python train.py --dataset="synthesised sound scenes: up to three everyday sounds over a background" --train_examples=26041 --n_mels=64 --hop_length=160 --input="log_mel" --win_length=400 --task="enhancement" --hidden_act="gelu" --widths=[64, 128, 192] --block="basic" --init="trunc_normal_002" --optimizer="adamw" --max_steps=11600
Rows from block 4 of a small spectrogram enhancement model, named by matrix and row number. Rows with one number belong to one channel. Each number is 500 + 50 x the weight over its row's rms, rounded and kept within 0 to 999. All counts start at 0. Numbers have three digits each. After the name is the row's rms in percent of the matrix's.
After each channel's rows are labels from the 100 clips, of 14976, where the channel reaches its highest value: "band" is the frequency band that holds the peak; "top examples" is what is common among them. Only what is clearly more common there than usual is listed. The data: synthesised sound scenes: up to three everyday sounds over a background. In brackets: how many of the 100.
# convs0: first 3x3 conv (model.enc.1.1.convs.0.weight, 128x128x3x3, each kernel summed), inputs 64-127
# convs1: second 3x3 conv (model.enc.1.1.convs.1.weight, 128x128x3x3, transposed, each kernel summed), outputs 64-127

convs0.51 121:465482490432481485499459506455490480454485498540496458514485355458546490483423486454472491506463451476478469495417482459504479467519462483462474441468474483473481535423498489477470498473468481
convs1.51 100:551503493486562466500486461521543588488518484494502480499492686552494500521490502508555520450673595483563492500489492454450619514472494489508610548491523495621509468743485487521570483607553535
band: 0 to 250 Hz (43)
top examples: clipping (31); text has "clipped" (31)

convs0.32 107:436459531450426490482507520489457466472496477573502489508490384486562468492383516442422443533480468505480505470509492508532473494549536537523465386503591491406477546458531473439469532464437431
convs1.32 100:584508449502558518490462458494591584508479490545497500491476704493506447495521474514564501436643584502531490514506492489494560493450508498505594560504465486648541435663505475516514501596582550
band: 0 to 250 Hz (77)
top examples: rain (25)

convs0.80 140:493489483507495526493500510475488482457481463606499433499498345475550503486439492443468492496460476492467534496464475478497464478502504475496478444483442496473493522446533493481473545470494482
convs1.80 236:528538502491606465524491438527555605498503483473498503470521685526474502534516526523565541412653583498570492511505524480452616537425479518521603566477531501594504392635482515550528483631567531
band: 0 to 250 Hz (62); 250 to 500 Hz (29)
top examples: vacuum cleaner (29); rain (28)

convs0.95 124:477467489534464518497507524501483442476479421598493434492493336472544482480430498432471472464426480492466539489495485429464472476458501482528441416481479489446489518441532485476440515455466474
convs1.95 215:511542482484575477488485438482527579494502481494498509471495708508488487530530492519603526370637586493555497506509527482453592511413469509525628566475516495608492395617489509534521485629568549
band: 0 to 250 Hz (53); 250 to 500 Hz (44)
top examples: vacuum cleaner (51)

convs0.68 040:511503514519495575525500443514523503478504583472487490619563494530544489507473505518603514549510510476480483498498472665490525540532490564463498657528535505506513498563460520507516444505536554
convs1.68 047:390514481498476517504471549485471358513514517493464517472514448493475523480486494504416503551419478479467524509499526542536456489476495497422511365478497460467481551232443481507515477478438451
band: 0 to 250 Hz (67)
top examples: background: none (62); door slam (25)

convs0.82 197:487475494489488482495496475510492477458480476539500452516490393459530490483430484457474495487445480496460488485479476495507471480521471463499466459455462485465493508432479487484454476451487493
convs1.82 175:530539502489573465520487480529546609492511498488521497494512627524486514546532510528559572410658600484582488519479519477448654521444485522512637577494523505600506452637493509556563491637565556
band: 500 to 1000 Hz (34)
top examples: clipping (30); text has "clipped" (30)

convs0.3 170:471482496516481512480489509488478470450462451552486460506479390460537481475451497457471482470449465455453548505448489448463464464484510470498471451459479485470479534447486497472456493464467467
convs1.3 163:552531470485581457514481432509554593486503489496520490493509617504494500535525478516575578405615609489569485507490513489467623517419479519511631587487499495613532412690501511546542498600597562
band: 0 to 250 Hz (64)
top examples: vacuum cleaner (28)

convs0.0 049:520502549500468525509515501495493500496488603469517453608510482512520503508429497472523498690467488495464521449521487663546500512592511510543489507492511478472534532494439508488471464473504520
convs1.0 055:424450450515478539497471548478460487509487487474413511471475534525458564470488516516429441521497536484527503519500513558457508512428495495426522436481506477487436479372460493500503453532419431
band: 500 to 1000 Hz (34)
top examples: background: none (51)

convs0.50 042:509498525523497603500483491540489522481489562543515480598479469495529519521473503449622503541501480496529504473499469624506495508582506481498503554535488503496509542570536516499498501487517523
convs1.50 042:455500446456486484477496509443482412510535450486417526485500485539498532463488500542444473534473574495495472494511535557506509489472466495479508409473519503430509453231434491505492477458498447
band: 0 to 250 Hz (80)
top examples: background: none (46); thunder (32)

convs0.67 171:451467506531451492487479496515472466462439488571486452508541418446544428465454504364423476469446425488439532524431475391438446439467488527489458436491501519439478512427533496479456535444445472
convs1.67 157:465541450473554507496468418448502551481523487498486500483494681527497497550532453525566506379605615476559470491505524479481582505369488509515647582467487489642465370614484500532536479590561547
band: 0 to 250 Hz (55); 250 to 500 Hz (41)
top examples: vacuum cleaner (61)

convs0.122 106:491483472507465537490512526510493442469501458590495420481538315468557511495460497531450495462443496475466547495516473459499478493502509489528475377476464500453484532458524487478462530468486453
convs1.122 151:520532516510577475506504445532538614513480492485514510489494646486486478505529505501632520421652562506545497511529524511459610513434480526540620610501538501589501388667492506530522489663549533
band: 0 to 250 Hz (52); 250 to 500 Hz (43)
top examples: rain (30); vacuum cleaner (25)

convs0.4 141:453476487496476559492494520475477446421476495573498466499514357466571490486430493490452496495416490481461536508469487472504466472529507518507448425501479490435462552421536503477445543433467454
convs1.4 160:559516525504556495507512451536543612506481486499504516501501698500491482517536501502566535413655567500560496513519497488456605500432485502528655566502519500630536432693487502510529496617556547
band: 0 to 250 Hz (50); 250 to 500 Hz (38)
top examples: rain (31); thin (high-pass) (30)

convs0.108 112:499466488488481516494498530505499477468498438558491458500494400476549511483463501498474498436431495482472541490464486439479496488503499483508478451461485465490485519449479494461471477471479487
convs1.108 161:513547497501624412523498465533556583497494492463528498490514658490463503547531515526612563409630574490587493508506529492459633544459480520524597595475524515558530459616487511527524487651573564
band: 0 to 250 Hz (67)
top examples: vacuum cleaner (27); rain (26)

convs0.117 029:523509486518429520520532548519532464436525671462509478533606450507503562506391498486513473560494485505523469478437484579604528543545469502452473536506530548487558486539409500539471406508521548
convs1.117 029:420497457499474479527482502490443481457507500427444476471492404434460602484469455488467468601391541516504494575489498582441497488480515514493491507457492500449407495312469516515459507509447463
band: 500 to 1000 Hz (35)
top examples: background: none (51)

convs0.19 151:498484509511487509489509513513495468458487453547497446505495404476546501490485485504463499420439482480470549504465483431478476486484495495518474450468483477454489510456485491479465477453480484
convs1.19 179:543535496501645451529503453537539589487493490470511506472513625515470503532519522534622574408648609492567497512494527484435598525468474515533572592470506519547549422621490515542527497635614564
band: 0 to 250 Hz (56); 250 to 500 Hz (26)
top examples: vacuum cleaner (30)

convs0.99 073:478505498472485480512478499521498517506503422428504535457531586532459488526507502505424470398548501448537497524426500254336523517387491551452533486467539519516485471495404501500547392536475434
convs1.99 068:525498453497527473508504488522466468474498479463492514494492221528488513491520494489591510505399525488453480500491485514461451498505483505530371554502500514424509498498473505543499480456593675
band: 0 to 250 Hz (66)
top examples: background: none (53); ball bouncing (35); first sound: ball bouncing (29)

convs0.40 041:536520506534530574502510500540511527476530525528533570510509691534510543531527538542581517527516527512543524516434491552541572531553504561478529593498555529519512516614514505534551484525538535
convs1.40 044:418501431492443485508486527525492395492517507466474505485504381479492519493513470516463514559371501490477487504527514551508442496512535507481426494484462504473480536249448519523502437453476446
band: 0 to 250 Hz (36); 250 to 500 Hz (26)
top examples: background: none (56)

convs0.46 036:533518516492496456533485588504511493474541549442499518547588474563451544510484511557474505474525508471541504502419525316553526542533466526448502479470538556520529530502429503576532463530499509
convs1.46 033:413481524533494474493453495515387453451510528441460533509428321536461609547508515524542453520330507509462495514504508540489470516486474472546400500478503534426436554324495497492534475467473547
band: 250 to 500 Hz (43)
top examples: background: none (54); door slam (25)

convs0.112 058:523486462458454454506506544512503447521528634501501440497555313499525533498454508579430500522466516501511483470533479541540496521532491513456471441494476516478511510450468501520483476474504473
convs1.112 034:440469502516537454497436506531526618471476507446462502511492533515479574459471522487538509510472517487490469571574508533420528522518476523486619505418502476532501512347454531518537476529469482
band: 500 to 1000 Hz (40)
top examples: background: none (52)

convs0.101 109:499475467462471511492495509471493464435491456606506426480477321478573519483420498507465485455426490443457523493466481437497477483522505463515454426477437490452480536437518474450462517448472448
convs1.101 132:491501510500529446509498449535521610501479484466531501498511693495489477531519505502553506422670587489566489486554510513467647510448481523511616558481529502573499413702456496514538479620571538
band: 0 to 250 Hz (42); 250 to 500 Hz (36)
top examples: rain (30)

convs0.85 048:528525547554482557516525509571523511497501640383507468604556540520470500494455513472547506602502484508510492467522450593539466495595536503501499526494543517510533513558384493503508440490521564
convs1.85 046:409485489507473508505462512499451451516506494447432507506500396533475573513497499504430432508465564501508468519475549557485500510467531475451482444489498485424431514262459516522507497477434435
band: 500 to 1000 Hz (35); 0 to 250 Hz (35)
top examples: background: none (50)

convs0.126 041:514498498446514594495492477514492510435521583524469513574496590548524535495443501492567477568515531487504491478431491647496519507598522499468514609516483506524474506564476509522511496519523534
convs1.126 046:527492480532486472505455538509472384482526527461511500520516432516500548489497504513462519573417513510494484504542505564501490491500529517431452395494470505505500495291446514537494468443474456
band: 0 to 250 Hz (65)
top examples: background: none (51); thunder (25)

convs0.70 162:445487511510491454428482450476492517467502408437422586433491589517468502507523521454470474361563482424537504542431544301389521493394483546517567501460565480555437431531405522484516402573478454
convs1.70 123:534547406505547517548504495516465428493511537497567465536540222496509528482502447528580623622417566507477493495480488577539450527577517525496402516504461540407585608418507531584513509435561619
band: 4000 to 8000 Hz (64); 250 to 500 Hz (28)
top examples: clipping (53); text has "clipped" (52)

convs0.35 117:506493480489498466501511505489496481481482470572497466475501313474538514495453493536485495455466498504472519489504482481511480491519504488497482439492460489471492513433481494483461529460490488
convs1.35 123:537520509487591456525489464545542628488512495455514514494514648511459522539524524521613539372674563492560485514494526485414628537460485512512607576473519515553518436616474508543545477637544553
band: 0 to 250 Hz (31); 250 to 500 Hz (28)
top examples: rain (34)

convs0.69 050:490519436472485499495496500509514526454520518392512578454491601559436542505540488531581518493532538438539461517434492417506541518533500525454522645385559518507498478560374535509509403517525534
convs1.69 060:490476498511486506509525539517480429486505513465482495502519367478495494508484496511468473599310453498429485493494492546523441515501510494487379438468511486435499564243446499532501498436469504
band: 250 to 500 Hz (49)
top examples: background: none (61); door slam (29)

convs0.11 129:488494470508478524493503517502496428450494443597500426489504292472548503500436505498461488491470496499485525494494493471496474488498520482498477447489473507471491528457550500490446543473490485
convs1.11 208:517512519489541476508502444519516622504500491493497507495496705511489495513527509500556517418667562495554489510543507496463614508426481512525650577488536496599507400639478503532528491638594531
band: 0 to 250 Hz (70); 250 to 500 Hz (28)
top examples: vacuum cleaner (39)

convs0.114 075:539496626566492596508521500607536522457493568389511467572491609501456510498482510401540513481497441461487540477474460372477490499526501515513498563464548511540576502545406475486488429498527614
convs1.114 072:276491435502522502496521463472409443534498478505418497485507400521505537493487487567486493571526637500528476521519490546508490484486528517519454465519492506408420481395483520507482505433442486
band: 0 to 250 Hz (54); 250 to 500 Hz (28)
top examples: howling (30)